A small CTC audio transcriber, trained from scratch.
Training: soap at rate 0.0031, batches of 128.
Rows from block 3 of a small CTC audio transcriber, named by matrix and row number. Rows with one number within an expert belong to one neuron, the router's apart. Each number is 128 + 32 x the weight over its row's rms, rounded and kept within 0 to 255. All counts start at 0. Numbers have three digits each. After the name is the row's rms in percent of the matrix's.
After each expert's rows are labels from the 100 clips, of 14976, where the router gives the expert most weight on average: "strongest on" is what is common among them. Only what is clearly more common there than usual is listed. The data: strings of digits, spoken by a formant synthesiser in many voices. In brackets: how many of the 100, against the usual share in percent.
# router: router (model.blocks.3.mlp.router.weight, 32x192, trained with AdamW), inputs 96-191
# gate: expert gate (model.blocks.3.mlp.gate, 32x96x192), inputs 96-191
# up: expert up (model.blocks.3.mlp.up, 32x96x192), inputs 96-191
# down: expert down (model.blocks.3.mlp.down, 32x192x96, transposed), outputs 96-191

# expert 8
router.8 084:109100136117152135148085178109142128142124126147107125143110120157092094165147116083120030112132118097056120136132140121196183089136115164172172158094126166080153061158127129215144158118124167083127124132145136096159115105165111114100125065123184130136102141122140186107090142085134133064
gate.0 107:181067181123149197132153082177120116117200082074113138145115103150103117089138105151180125183123101122117127126148053142138111148149115085115104139095088076066086148085177122151121130149118052150136111181119159169161070134088119117148143125077158141154181176110173135149134171098147105194
up.0 105:162058208133118175148148091174115137104152076095103130151119108183119124113143120136183110175102077141116111131169063130129131149141144102143077137140070088060075142093160128126136142159139100138117101161132154176152074126037112138153129078060154172140157178120153145156118159068149099189
down.0 092:137093123125157129127152133131132129113089093075110141095162084126171124147089095096115091119107085072135135074118145163165107151155127146106052135114131043119150145100154132131098179105063178083153092099181079127169110088162116153097112081159112090162116132138150163149122070152128126142
gate.1 091:107154107115130130052091102053136208154148135152100155147100044124122163189139129110126073164154109184129113181115124154151127087098121143136118087134172094090066130107177146088161156082171100145156171158085091092169145113153150105106152099116115163100207086103139158154133081176095145126
up.1 084:141135129157125122132090129122118140122163090140135134067168083146096129185105119066142106149201104113149112169146123113115072183140125167101138091140202106144140094152056126156144139121085172155106117180183125094191160115103118148129109126095132120110149125103172122113133056139184188173
down.1 084:155129048112140099061149070159175110138120184124162111125158144113117172118166113051091096166122064189119158145142131136125118085121123151114113131122158083109133115099225129109106157087088107122129146154155164079131077121157126118103150090082122112142123131119187130099145069167166103161
gate.2 138:147188114074161183107056120065139107150116138106123149126128112160114139174122143081124049149089182124062168107098152145180155143131125159127152155150071146133160122148130147218111097154071142103135129127155123087174153157157128082104145078118149041136069177112153155120128099102153094093
up.2 156:134130130100178158052120133077150105109119136095163133128107056142133111134126142093145087201101121146063155124099080187126125151077104127142075142161065096120107165115144175159065127098105106107180162148141182123149125172164165110091197083132162055124141174112137112154151116154106098164
down.2 154:117142069102130141096151084129130149080133163143157139140122138112124159073193164121145144169112156135084193082106138152090068135161147116073107122157115070173125131110135118117088107054137099103151181149110164127098133144160155101117185114087137137142139139134110098134106117183109137170
gate.3 108:142071132127111152145119100122090108163171166149125119172118116171137127151074175150096157128101106210156122141158094113120050136074178144078141104099125096165101093117116153109178158125143077124207093125125181161178120146141124168121127209074126155159162098136126149126138131137165153059
up.3 101:127127073168117160116135129140167155080115109150110138047122158125111096105134141100126132105131132088157137090046209163140159151200094101189091164120144141145144165128166116169101117147089148122069163117150125130090133118096094056128151088189139146120101177153138061102090137170121105179
down.3 091:124196165094097092134079135121148142155127071107139112212148179120133140129149098124072146120100100143155144173145123132129194123100163205178149091166111170095168117122128191132110112129131166181108143133110137144044113114111102166101072160143125087096192133068116120169131201068085112086
gate.4 096:087153110123174107108095119094129138135176105128130152146157126109140125162141126098132132114142149194097093098128100145179089106099133110165158093172113103128107127092189147115114057093164184118166147141081109153158097132122178133137132069177179097156151095156123158083127142133043141133
up.4 082:160188110110091120165144190026134108080082144114160152107115139144099176117150150108128134158135130031113143167106165160127167142148124121078148148085156098115127101129157156154133188155121126082150079079139107082081132157122082119156128107138140157098160166125116124161151125117171126161
down.4 092:091151181086105111140126132100117080169134152119081144144095167154120097108122131172125145143116078193110140151137101108148152127135120181112204157149098175137183073177111145126125122141163154195097151184097104137142154153073126144131101149133091176096117121110063112122159204117116091154
strongest on: "five" (100 vs 26); first digit: five (69 vs 9.8); last digit: five (54 vs 9.7); number of digits: 5 (51 vs 19.7)

# expert 25
router.25 092:189126087116111143142184121123122146057124108141114095151119098072117131134121176162113077133175090154089130134099091160211060168154122096053143138161138091135108149131170094131075101108085146149190183085125123088153133113184077156119124161138156139190157120136138128174139124140134133103
gate.0 126:136139095092142097115124122139113102108153140124154098114160152137140173153117105102197081148162173126143132143136101109162097153092187109068076114107185120094126147083146120106129184156082091120128137146154136087184106171132145106140165104089121108154141129097186147106162090116186131128
up.0 126:118123163152086148127113145111148166156096124117073168138103116139101043119159127159076172110101104131100137148116147138071166077128067140189177168140084137153114129148120122145117075105176144144099125127094139162081131101106118150116085146150133148111135131121092109159095165123073119141
down.0 123:151153153152149122120075180129130191090150170140069144112099156169140123146189143188171101127116128118122130140069156115148113091151067100107143094172129146133144097168164093199145120133119154134107114074165082116098132136104136154133080131173091169152116194163077142139153132082151161129
gate.1 100:124180158111089121182156167136118157147129152131107114158131140127208074101071141192118124078086139139097101140240099101052109088076156085145081162187119090115083156160055198192173158114151168130151089142159092109099121116097109115086084156159172081094093134170100153142121159140121104150
up.1 106:118144161129125138131151203132116126079131101061099095178107116158151076120107130180055127120119115127075063093169131159123136138178147135056128144187127137095123128139076160138091123076165189119160106123164125135129173112065068173132104137177116129156116092159037195162162172103120137114
down.1 097:149107059135162139115085158164176128147125122109179125098158169165147255203158091095161194102132136080160146142127112069144160134121147107150109154124099103115136137083112138075159100179144060115120062130130124187130111171070146160158139144140153105083147103091141075132097104208175139132
gate.2 117:106152168115121150126063156120135126066139102108183129127132220161188138071150112127141163116142136128156070125134207103093100103067173117143108124133135186060124090100123162135156149135139148124083132145178110168055078126046151162144108129144114106134113187155103114144134142120143130177
up.2 092:112183149139066176146080176133145145095166079103115094110096200125201106113137135167077175089146131133154104107141155156102158070060151113175074146129133224068122116185125171119151150104149109141131089070161110164077121132076119123158124154146150106103135181163074149143165149108153116125
down.2 087:058140160090124110118058139154124117169107118116106125156183105102152167114147057131138185159155096154178202118135152184118192144160155133099102123138043165093153162097075194113130094121138056182167111153139140143141115149099159157144139147146153100072120135135126107123130105141096079110
gate.3 088:094195161116144162175139134212110163129108142223109124165163181118169084144129171158077083131098136119113138102141134132125100141103134075128157146136076070085157137166124109129120127096210177112166137090081122142127118108143115106132076090168117097138155139095112138202111073125088144115
up.3 086:172126100130158195063127148167050155140108063198148083129141116114142071131081088109128128154083142121131177123127123105114168084102115100144088159197135099125140131158150097136145132105138145082164088152128161133154154144184205114093118141153142096145107171063165126133108119151138141160
down.3 098:164128051130160117092127104153151161081167145057061089135090145091060167143114162141205139171121150047114178118106132158109110102166118159113131131087174126155127159128195087131082159143103092123138141142122130043100059127148102156118169126109179174188102156138131081125123094112174132159
gate.4 091:123075163173179132142105138147074147100130176136159140129135152129126099181148106130156079147071159167137107147166139124095121140116168186063191146108176106153112047123073122191158187110111137104131085151188110145119086137112155223103132170120066190153112139155131082153170157150174148152
up.4 094:100107118140193037138159116140121104081113131120173151111146101135064175122115144143172124161131119089145096113098118119142112174123147162072175167117167131150172100053173124079119061173136129156094191146131073088155141124101101091106161064110105106101102152104100113135131182123108132174
down.4 081:159162116106107166103128077092124071168192136090112166172070094165150134095131172182176129146150158101099190127107131184152139114204123131105100158150061177111131125110194138121104097185139141160129141133096115147127183168066063126119176154129125087174123108125064116119130162106112071110
strongest on: "zero" (100 vs 26.6); number of digits: 5 (65 vs 19.7); first digit: zero (61 vs 9.9); last digit: zero (28 vs 10.1)

# expert 22
router.22 080:134143090090129138087122131052160101101090139154126120076095094094092154130087088168148143107108132141137106163126122113169123128176132090136169174150138157164110065112172078086173096184118058106146129095081129123155130124167093040126184126104152172095172091083151084156136175148153123081
gate.0 103:131142147158131084167115155198158133087111145115120124136191055082141093169155155105078120115156126089166129131129096169121101142140082138090135096097142134128135108144087148170126108168063119134119121105144077128186106139126085125169101130112147097122140082124086097143176063190161090182
up.0 106:157129187091114216138085120163118109154179093138102132163097135137143146108084143135121084135183154108124113084117171141061179135104148096114115125117127157111164152125084111123160150150107127116163193109157128139111108090157119165153082211122058164179073176113162080126147092138128160166
down.0 097:104101101191123080122152029137114147124130144142152161105221098087103122105201155094184117125150117081169189111142136209147092134107089111138144177125070105170137154115162137101080108107123075163086138185097096109094090110065152111143202146102109139197157109165104122100098138141111112156
gate.1 106:156178123132167202097153069135120156097101114109150102130127115184106104114185110127103100128095170055138123187051145191150145136119090108175144160119081095132135154131090160174115083142154120113151117094115167157133081090133162112130106143123214095121141161166173095107120119101084112140
up.1 107:059119166133058093154060184161099108145141117117105188100112151102170117145080167127124162076118083173119095133155192136079166092114171138103104175179139190079079131161148160120148174143110148133081150165156089129068151138122109156124129153167111152124130129136085189159155167131155152126
down.1 112:131179152140074116103153183118169172121145118148077088117115140101109163171169097118090100144103115167089099144074125105062208114096105101146151095171091108093103136139064104124116088109095164128144151060127104156118164109170115129100088113160170132087147136122124088173131162140117120086
gate.2 094:165119090163123136114207150156109154129112167124108140133152118116154067112162123105153103132104076111146134104090109201091115130104085129132091134117208113139132179108144163117068180120075123118153110128113082179150171120156090135133136143170143151128158170167118145125131080082144174134
up.2 067:149077091143123126089128126171137121138134187065089116096190113170162151117141081160130126132124122133139145130128141192109053084127056151080118149062207099144178139127136076096090153157065130129124058123137111142177079084135072133082098168107157145171160123097123153083103110147172138167
down.2 065:146109144161108136153071160172119126137141108134116174165138141147174069142111108153105144130133074083184171136108164199189164098097125149108191157142098134129123186088144109143144135150128140147095088193094108154125126170077122174124107139150144112166124148122076150076110104067167142112
gate.3 089:079198160090166113115093128152154105140098136131145129096129134133165042058113173116150139073141084125086146077110160111122141102099125121108102185143076175118179140119122139110108102099202164194121220106061156132098126144108191133100109136113111124172160114121097192165115126143060120085
up.3 100:155121117115124150113152122125100108126117100131191111163171101097134179127151095056104118199156116114143165105160069188132128120108132088111092135088130054062085174081147156130100141150089107135133102143136119133079100099147154142089133115107160119115142132120171152167146046175175057198
down.3 080:141173146088154152121078104082123088112091096122161134122130153110130161135155142068157182086094075108129152193089093134170163145122128112188184143101098092140166109132133117109131086161100071064180096106129142135115070141175130172136129157050085177051126112113114092155135077184160185104
gate.4 104:139165154101086149169087147146130153176053117178093178180147088087140085173093154131129107101113125141087122153096169112115172125107143132189146125189109115116143150201119187177121115156165161171126092122179186133117122153174143151138118105181146078108070143065152125114102173106121146135
up.4 089:143112104126113124124130132094146081149085082111148136123143107135108100109119135104113167139110141098115121113109164091151147136137119147183121204120129152143154108168167108115090099174122098170104113124128091173153111160084099128113145089072148113138161191061110123067086138131185127188
down.4 095:112133119122099147120109140144114092105152092130116152077170082082075154175077126109143096150199144152145141138112169144174121117181135134074170156158160160145176153084155135169123114227052110101098146156165143120137133172178124132166122161094118175132168185129099077103147098181132131132
strongest on: "eight" (65 vs 26.4); "five" (63 vs 26); number of digits: 4 (51 vs 20.1)

# expert 26
router.26 092:159107073127147113096211073097124130111134181142144112148111121129066133129117075127090156103118140140123166151139059124167120157199151117120161093133091110183135095107196066072124111161170070121156141112106166086138164144142144138125149106082107161133187063135140126163117101105113113076
gate.0 088:119101159226125088092088139117155125084128119129157090100199116130144131122132098168145074144093071103130097109184169115115158151090152120116147149155182110077124152121174097108204117078097080168064120165105079191152088086133150123131137115106162153148104080154109173127122145138173136216
up.0 095:155085169130180149127107108136076056136095122167143090220118136112135131151147111108195173128102115102090207158197150125143160117113152122185097121191113143132180171117160105105120127116143106102133049145069160151101147189079143168129125153140122119080121139090195164140135102086173138143
down.0 081:124123108179097145120139064107146110170126102153136171125134080105114103102188169128133159100118065154168137093050094234143095096132130161117119180109092121176105142084147110113130092124112094165171191124061127104101070064079098163149153116144113179197133056154114141152167126135101154107
gate.1 143:119173122053141116125139106138162171108119188127169146138130145131099093115173140082137061181138135163117138091111055100154122115164148152130179090050176113127148106143091094128115075159104188148127137146097146089192108107130121100118132090068170106101146109101139115113146116149127120106
up.1 133:147098158193143167140108144140100074134130093104100102094155148140164144107111103191113191079101114084137126141122152145073085108107117108113054150186092154129121170115154191161085163101106102116125119113178137176063122125114108129178131185162126134128071145133149148159119139113144095190
down.1 139:138127124148095138056108078141182128159166121097082061131126124099104170134096089173104191138093137152162066142114094127082170068152167115176129111153137180107107153091066085142144099168107135134138178129169173156108153098131143123176098157091149164105097128106139051131144155113118129154
gate.2 093:095122160156120115136129110164106129131119191098078107071087160167084142095107123131131070097174129129163097113209126105086139152138082178132114104164092213151145163174110122160179136173102152200111090144142095125134170093078070099155123142145140149142106126196105147158149122088157123148
up.2 103:132168108175098138094080172114146099165126142069116078108072196190112073096089120164088170073102144080113104128103127144132125126150083142128131117119133169157146092186112152132143154137090099117134152116125113123126217106110076159136138133172101189186107131142104136161092132151140111116
down.2 092:070168124140112085183135177170177115154069121184158120110164155098124108134186166131100070097190143164143128105161183113086120116077062103131141090081157100143156098120125116106121143109113096181077133148114089151083072096126137099075083107130085153110144139129117146097154165181114141124
gate.3 093:132084141174146168138120154141154108131152094107193174147115121144136123172135133109131148165116081124180126128134200129080138135039112147180132110108129146100130129116103165184145110074132113100107138139148148167113087130102162127164110112195158057151107159125122161137066180113122161167
up.3 110:088119076136116104112170084087136141132151170140111146118133122134108087161083144099086109155144117165163218089194116089145096133163100177138099078119111118134196149112157080121131091147103119111159124141054107160142152090127212054172166124106149104101144134103093137108098160092111125133
down.3 107:177160158109138152075070090148072188129166083080101152098089115198102170164099103136139174155040146138154091193132138196145127158143143159156156126178126163098093145092166156156141132146087103060080104152176143120168169114154131158173133154096117174111126159138103084138126119070150117146
gate.4 100:170158159134125155103153163123120161112158118139113111176150109119121093077169135179106161198125076112113113116105117141097200174067191101130115096160126129068107164081183113163071090119110132181151133122113130158082122145190141100101146135153107108125139102178128128144129144149120154051
up.4 097:150093071143109124100141146127084191114116104167132158151096068130105119121165160206078125161122140085097118118107119146127169167128165113142073131174102138140086161089152114204082109153122153199172200067116151117072145127200166096116118105148123087161117089153185146102096144131152150062
down.4 087:136104127128139145059209108165170103149166125115151073126112110145079153101082120117149136153113169110103184159120152099132132134206095116053095150125088123096145152102102107092059084097148117110082137113097160181149141122104152115086110136083183101129079120090150086161160147123089118175
strongest on: "four" (91 vs 25.9); number of digits: 4 (47 vs 20.1); first digit: four (44 vs 10.2); last digit: four (33 vs 9.7)

# expert 18
router.18 098:123125089136123135156145104121151188168099105088141149147088166166124102125176125187125059110124121094113146180108125112119103059103111113150093117168089151108091151130147188160120064060160113131084116067123152115087087159115158073119117109138187101148120146111125090091093174115101080154
gate.0 092:090161172118098070162099168157137158079148101156090102109164176104146124145142118074127122198136168132124109103157194098111128169149122113110169115092192136119158118154154103128135153223103141156154168140135069155122137099121151122091096114098123121092125114120107100119147123114143134122
up.0 100:152118066099163164104119104143092085125102084140153144144109114160052180117139117183145075073119133095138155184096117186097129087123149138123144165175079171128134169110138129127108114059124075095100136096128171180121106170072161086152117191135165122124149163125105134113134118136104098152
down.0 079:116111126107134120157142147199119079149120134145114144087159157106141112129089119111138112113137133087118147087143108155176096170134065073123146166111135123176149117177131133112166174202072076140078111144135104128159105109074126148167159131167113124157127117146121184092193115140132173119
gate.1 145:182121102138131209126116111097122111171141154103139160114108134149073124132140095148174162107078165124083141199097123134129174076135146131176155130195077131108149167124117123206103071102133102077078110055126149156133109147096081104124154082136179083084121120069181123071132163157121077152
up.1 155:075153165123119064135148164178126130105103105154111105144135116106182143120128136091100088144180068148150106059150127147112104162103116113080107132060183123133074102132160131055134191141140183192152169197114108108131131114155163155108107145114072167145178141164083148163137097121135169110
down.1 153:074145147123160102206114169156110105114110139125147172095111107146192101093091193114114079126170118099114137093140118168140086143151070129119174170072139142152153080174137184135143176148131118151133146130113085116120156138091058168098190084143077174138113166124101212071151132119157148096
gate.2 092:157144196128080075089065145122119143079187119099125077130110135126114145136118126113082134158134174134131120123132103133101153124109138149082148104146164175097131084126162065111112146179120087111148148146105068111155111104136127163096109222087125164155181108075115144182200104200127171116
up.2 092:093146155123101141110091073090136180198132127082149075121116123173135161102150081137149195068116136129134203141099090156132161107125159133186169155151092159078140145119145096113133094085145098178106112153139145146104127121092120089158140118183140126177187138149118133116151122080117132141
down.2 090:127124161103092161149124120123124124126096130082100092160097155174147092133116110192106095148037159152054110133159093102092133139108191112152061122189135123116134139131088088134127158081166187140124105124136138114177153143204166110123119074109135114135115170096103108173137162107124105139
gate.3 105:122122087183142147145155121104086147104118128156168161141186089064126197169134098089119169161153121131154106117130091115170103170112163116077192153087178091141096134128126126107160106142134110179163100130160125070124160186099098177137116119100151111147098064107157132102126180138159167134
up.3 099:140132145088121109066135162148172112109177095135081104068112181151107073106127116137123126113156131145122128123116181177087162053142078156197118114125119116095172117134115129153101151091126144125102154140088140158113136088118171102130106176155096198108164205137075142120117102113121110147
down.3 124:072141163126172090188074136126147139146053123091191161148143146116185065096136161131151138105158142137109147141112117121120118120114083088109169107130141080133178128164103197145116104105159183129132165149109117104084060116076107180071129118136101118143097090169117142131133147124085117109
gate.4 077:112044151179102069178130141122114134102191151130097102100161120106140125169099126117113150150117116105154112106125170097158104165213088112107112164066174086124124062135154089126152172172149123151117123155117062102198150074123107181115104110101080196125123148169161133122158122117147159148
up.4 071:150164168115131100077127156090139118129148133088118122099110111167104156091162149080083164101107140140090096132102098100109152147147132134151106079136129117123096146068107143061171169113125156147170159133071160150104119072192111135092101188114122161104091157139147104190159109125130121118
down.4 074:174079062144127162159123077163106134172132101135143118156136142152103097114166144099079188148120127093101217148138069185142147110131188152112093154152124142134129176109076129146060055109085121142122121185114164117166106160130162154140137073093156055179117145093182144091129077095103110110
strongest on: "seven" (100 vs 25.8); last digit: seven (95 vs 9.7); first digit: seven (61 vs 10)

# expert 10
router.10 088:158154158154142097096151132135188145130111146163120099133065163142082131085168115149117188105148102151121128106127081127110102120183195116137147145122059085108128058118160105114155063147141100106170128072113108125126142087104070113102079133113105138114157132145121134143126095182099101099
gate.0 079:095094152122126125163128130121127064068119119093126138068118096122143106144116159171176074159121126130110084120150159132091116081125089132140108116106126081111122163150176173126166133091129071103130155129103191161134161127182166166119150126113139189158112102133051171085168104160123100157
up.0 076:150143097128144128107122167178100192173150136158127152156068163158110136100138136093089164125141146130147147170133109107131128173083157139143146131179116155168129083115072123128101134158146200161102117141178097090135095131083097096128109116143101067128149150126209100144089151120138145099
down.0 090:100116114073081126139129098112119099128206145092117139142099193113046100120088157130145100126115163103101114137132104111138114134197190122098119135121150163179144098125154140125164079128157154121132196136075166129116156114107108045159141102078099103127091133113106121115151140067049117109
gate.1 080:150114112128069154152085135103085088144145130120067172118168103123152088134090167137131093136139108105147169143089165178124135155088106109119113130183188114139111154149080113209096195153097122164129122121155146136163157141180133154164111152147137173186091158118130140095142162131172177159
up.1 059:111165090127124069099080096118136191112113198085122117120190153160114100152126144088133148163193100098177162190163158108098214154133100163130150104092152101152138104145113115097145175152089102082036162145087094131122123138106149093076203154085104141105126103117113141133121109162164142148
down.1 059:173111119159142146154084116083183133163144116139147163092129067117139172146150123112123114150130112166164143140128094138128099131107125120143102088160110078180095111102135085104156088130117091084148061162113132107137105078112205146161130156150159135105192145153154086114117060135216189159
gate.2 076:171106087133108135118112147123031162178119147188146173084143076130091120184146106114115101176138139166143113147185134151103064125097144074097106136133149079146082141118125146152096161183094106130122125118140180094109058167180131085194109138136136099106092101083179134113145152145151081151
up.2 091:165086131184134141151106055098102117152176141123128114130195125116109094118159080157110145169120088089159116068094142154136101128144156165061113144128140129137134119112133172155108144205171106096122067129153164100127157076108162092161137157149100112172089129135083142132132180075147180115
down.2 074:085107128143117155131148154135187114081095130155088128155117131143146147116104133122125131157150206146061145156171151122140114094124138117151116139146081082139111172195124190179186136120166150173144105136102175117100196104165131102155100113168180114095147188094126149095137100138102083069
gate.3 082:161086110141139145156071183151070103135112096163145139121164115078157083167142148129126145090121133095149108148043155161106101120085107150115141184161148146169103157125148185161113160144083142157118068150182159166103134162173195125162072180126095147166058114157118178111147100110142196168
up.3 079:114170161117207079099135098107176139083140150192169118111091139100134175115132136098083143179144148126200121124101125125159108219137122142110063137146120124184137103135116166095121112115159129098110153134117106134101134079121135116082130103112074130102158197163132076104102113115067131108
down.3 086:093049107101134101148147118096126103152125131164114099137147124113128114079165094139157079131132134129079158106124108082081156138088138142125069110204113148100131116164100133158074160067161170129121109078115184101101084121186157121142154088135199123139109115097117090149143179106082125087
gate.4 090:166081117095122118150093110168046116190070137092094153089140154157187095186106138191151120130134137108139126066114164109131102078070121127161076144180156151109120123085119149176145161143130107189125104137139144181136088093170163148071112119142162103187101092169187110167159145114167105120
up.4 079:084149163180165155079127133152123137117155104115136102153081104180091140080107131094097125099127167132121097122140060125102145168112159111103141148130127114132135128147148115091092119129104124059180119135157137067173153169154092150170178162124094169081114197118106128110099159116101183179
down.4 073:137112123075097136191151091109123121132191156149176079108113080150141113108142139126154086179132154122115167096126105120113090140098135164116169087087150171185120115134122192136115194093146126098130125167090162144200075166130083113156121148121084093132097129151187111046195129089100166131
strongest on: "eight" (89 vs 26.4); "six" (60 vs 26.1); number of digits: 4 (53 vs 20.1); last digit: eight (45 vs 10.1)

# expert 13
router.13 085:128104121137136063142095121071129167104072123097150171144097090081130122137119110163099137106149112185109093185137067109164186120122121118142165113171098174140086127102146071062141090176128089138125157081119157122121060185134128154140138148083140153076100092113149113139116149108144133116
gate.0 075:087095111156099123141097108167119158178153124149091124131166137050158098122126137105044185089146153090126110108102127091157171153139128153137110090191162130126111119147064150106145107129132140190182142171080115091111181091111127150130124155144082178113074097109082140144088147106095200126
up.0 075:091129145152153084170124128061075158117155159136143127061120088122159124168092086168165199077099119121111076134107085102116080098118185125132122127127089140121086132129121152104172109123163192156108109128114103110133108109113167095127104104186142099148177121165109175150165130094122114098
down.0 079:114098127163095156082108126126182147119103078103090142147098165111126127089154137106111142088107093086088151136105088147103172103132109150106039178122097197080132158130142086155104113076172150152097155139097118172077098136099113116120105122133160099158089132074176095127138132137103142127
gate.1 075:100085218179151123098148116176153143159137106056085073159179099112142182159150113095105155118171142133145083066115110162076119168117131152120111103112146139074130143095125100099078137150081116159144134121159061144123157094178117184104133120169135154102150108153150120105109139125120142106
up.1 077:118133118166092134070157124158203100142153140136099116183100177113103146132110141107072080158107136113114102155158091124099165146173084162124142088094130157107103108142097103126104134133085091123100129096181104146163200067189110150088089142143178160141098097139162149149174159199136153095
down.1 080:087051129129153164176138113112141103141097165156127178117177183142163083102066174150098082131129157110104122086123139107170080132106175109138095166172176123185120122163105135163136141131161160089140135168122176093142119125140152136124121095148134124165053137091087158111140148184090150090
gate.2 091:147157125074178130086180187145107086180067092083147105110059078185139101085139100121145110122146113144092126072110106155128094150168088130133165132165107095151147130088108231161042142122095220084124159113146155078088112144129183115079116097125123091126140144093122114123132088111120102164
up.2 100:079161124151108075121134121162170129075163101094090103174095116131116160126197140146157125106182045153131085150130194153115151091073082106116171119096169159113107143137173129110074153094092140094156170079106116136106122081099117115144163123183077190137184190156120174105093114193106165137
down.2 086:125136187145144104133194138166147122141119075124123091162090160164096081096117064132069136120119155116142108116185147078058145126125132105149102095115120118080157129140099103117055100111119163144108077111163116211094138082107179124114075169162166132051159141095127077142069187100151076177
gate.3 093:130118129109072148109123139126070156123148110197144116060123087141152161108160105108125108147122086137122081107190100127104142109103228145108142185161122160117105135056105143068143119080194145180184132144079145119092170143126216162154144146128124128112145115128100193169123157127133128111
up.3 082:169131164160101173088175147117106108180139108156155117124139110101130137167100081176109127145112089145140088120102093197137143107072199074175117141139092154099111156110120134103108092100142091143167115166103109139128129111111110112130130191176131161098148124131101151149157110144145061123
down.3 088:133161131098135156148133107083134185080084162120095128154067172092138104077130176161184108145107156130110112160119172121143141138132132120107187142102084137144094128149213100057116113094174100141121142117081093124106151192078111103132138128113113111136112092175094136139132099105072167121
gate.4 096:123113113109091165129092148120156129145125134138090084186103101156116118119130110110083149141138155134107083138149103144097175115160124110168137138113125146139130116155114112136162140174131062157157139115174146135174175090146107129130097123052097206140060136140098091112133122165120182152
up.4 096:135094200127130121156157216174101107122139111131111073134111143116132148143121116111118141112160128171114080076179150106079105167151101114143049143137160129107169151129114168066123169157147154166148080151100074162124160202142112130164093139155134119066090130134074115139121146129111105048
down.4 100:094093139106119133158149154122086089157119121158166141158169103122156110126046130130088103119155141130073072093135104095137132084105201103104115148126124133134116110151056100135120124071186159149145163183105120112117141129144179117130159104156111077150136119145122141102167059073080148096
strongest on: number of digits: 5 (84 vs 19.7); "eight" (82 vs 26.4); "two" (77 vs 27.3); last digit: eight (34 vs 10.1)

# expert 12
router.12 087:159141097160157149100122070099109137074096179132169093082100099147100161115144141164102168095097141124125122164113091128173162137134152103107134168116068119177119138105166053088142082171145064103131119123128158130143134157116098085122121150057097158108140089141127065143152058135133132101
gate.0 079:139138201135107156134122184146098097092121084071142117112129125178128097094116073063111141106123107123154142142130161127075166087134118146109124128138104070060147151079151156118166151121105124156134125154163141152060090095098117147123148162175124170132184164140143096153090135138204056188
up.0 078:127140184148099123125100155130103067115141048107135143112149131216193101110089076092097103115086146130107071120142166147099165129126105150110108079093118080078130131076088161116176130143145120150143108154161135143046120101105124147116141147179138183102126149175113144130112200153168088155
down.0 084:133070160161091122144162155166128088105153133145049143155191135100137111116082089141092091136111115129149113114128174207154136091216144099110182119159108121110114198139117150102139109124078129157111113110162102112132186121114118098160150137153127168184149199166127229066112097127159123146
gate.1 085:096164141145152136128104107134145167075152136099094131132154100103099137172126120116129135136065165184157108141127063163106123097100107164122091130135090196143136139136140133116155107141179139132143143170072215119161098100156179117120132164118109125168150155122048122195093129091127162109
up.1 090:068119167206136122172087169168111109084118140123133095138165166123160138081134095160171124100145141106097140167131120170082131153101108138122168092118134137070149117115152163195138139166129110137147164151150110180147099068085101176181162162105144203053117157122179130119133112164153098143
down.1 095:079117120103107138176159172111128101155110132171124179100117150134138118114086185143153088073121154073129122097127100148089114136146118131151119167111098147166113097178093159145128157074171203167127179098106101091053125124149052145107116120194093113137102136138124163130120140177091181131
gate.2 124:110132163123092160115103122141122147141190140178130098079135190144121180100089170141143170178112150084143124110173129130083114154141139167094117181082189176120142148144188097117087072111137114192107141194140092146094143119096099095128112103159145150084089149131084120090140159109112133125
up.2 114:103140144153121087137132147165146103143116073094117095147173111091152105129168100089090026103130123118141130085107139120135088097090136110139138059119156117086120098129046114142151130147079167148162130098102114130148146063114126187077121085119141131148145111122189146169141149138132180079
down.2 113:149147065136139164179118099155123168129053130150128201165087083139170076145079185158106095110196147163084134110157135125157129127035099120159150117147146091129069119194126103142145154103119159113142165152142144094126107135145132125127138082148162128150136106135130175101087083150099133100
gate.3 099:107162187137107117107133215183077128087171099161127099046176168135157118126086129112065109103155143114171143095138197086128110091117113133116108114102205106125104144101142119142136160115089150156129153148155111170101127140144162166096115184143101201173103185158119117112098135167127151168
up.3 085:131102079157119104128164088124115124127122161080153150135125132126151146147131142159227148115107129150102114166124099125157078206118145143144119146110109149091134122204147157114163125126156125137111132150072117068142142191131086113130148099124155063110193085105060117142203135085155108070
down.3 081:158119118128147132106089050099102141185155181116166121178173135172173116130051091114102115149156133128103183140126070103120113183126136182151089078165123115120127128133117142143084116159098179094150166155110135066175182170147133103095159067117149073115097127081152177086119131116124113132
gate.4 091:139096144148124103126066098117116105147145096134131131122143103091123146147196088136152150108140096128160059142117114175118144060078165095081142159121180157126096125091102135046191124154176141119144114118084109102121138058124149123147102192133140176101093046121161150172148083105171163154
up.4 088:121149140142140121107115118147105092133105145102147128098177106170153114140142108157176168106170139158213119086140110152134029140109097144132073142052126115146135071119168150122168161155097104118126147121135135131130137138127142175113141128098082166174166073187128096146117112150161148132
down.4 087:211043095153126115082112096125114160119191141120136087108161131148047159167144086103123159149086119140159119167119165113107152082108145155106092077113173153094094159101107108129117099103088062124087133160142131173133125112107127091145116124155188152105093139159117102119137135090099133163
strongest on: "seven" (87 vs 25.8); "two" (61 vs 27.3); number of digits: 4 (50 vs 20.1); last digit: seven (42 vs 9.7)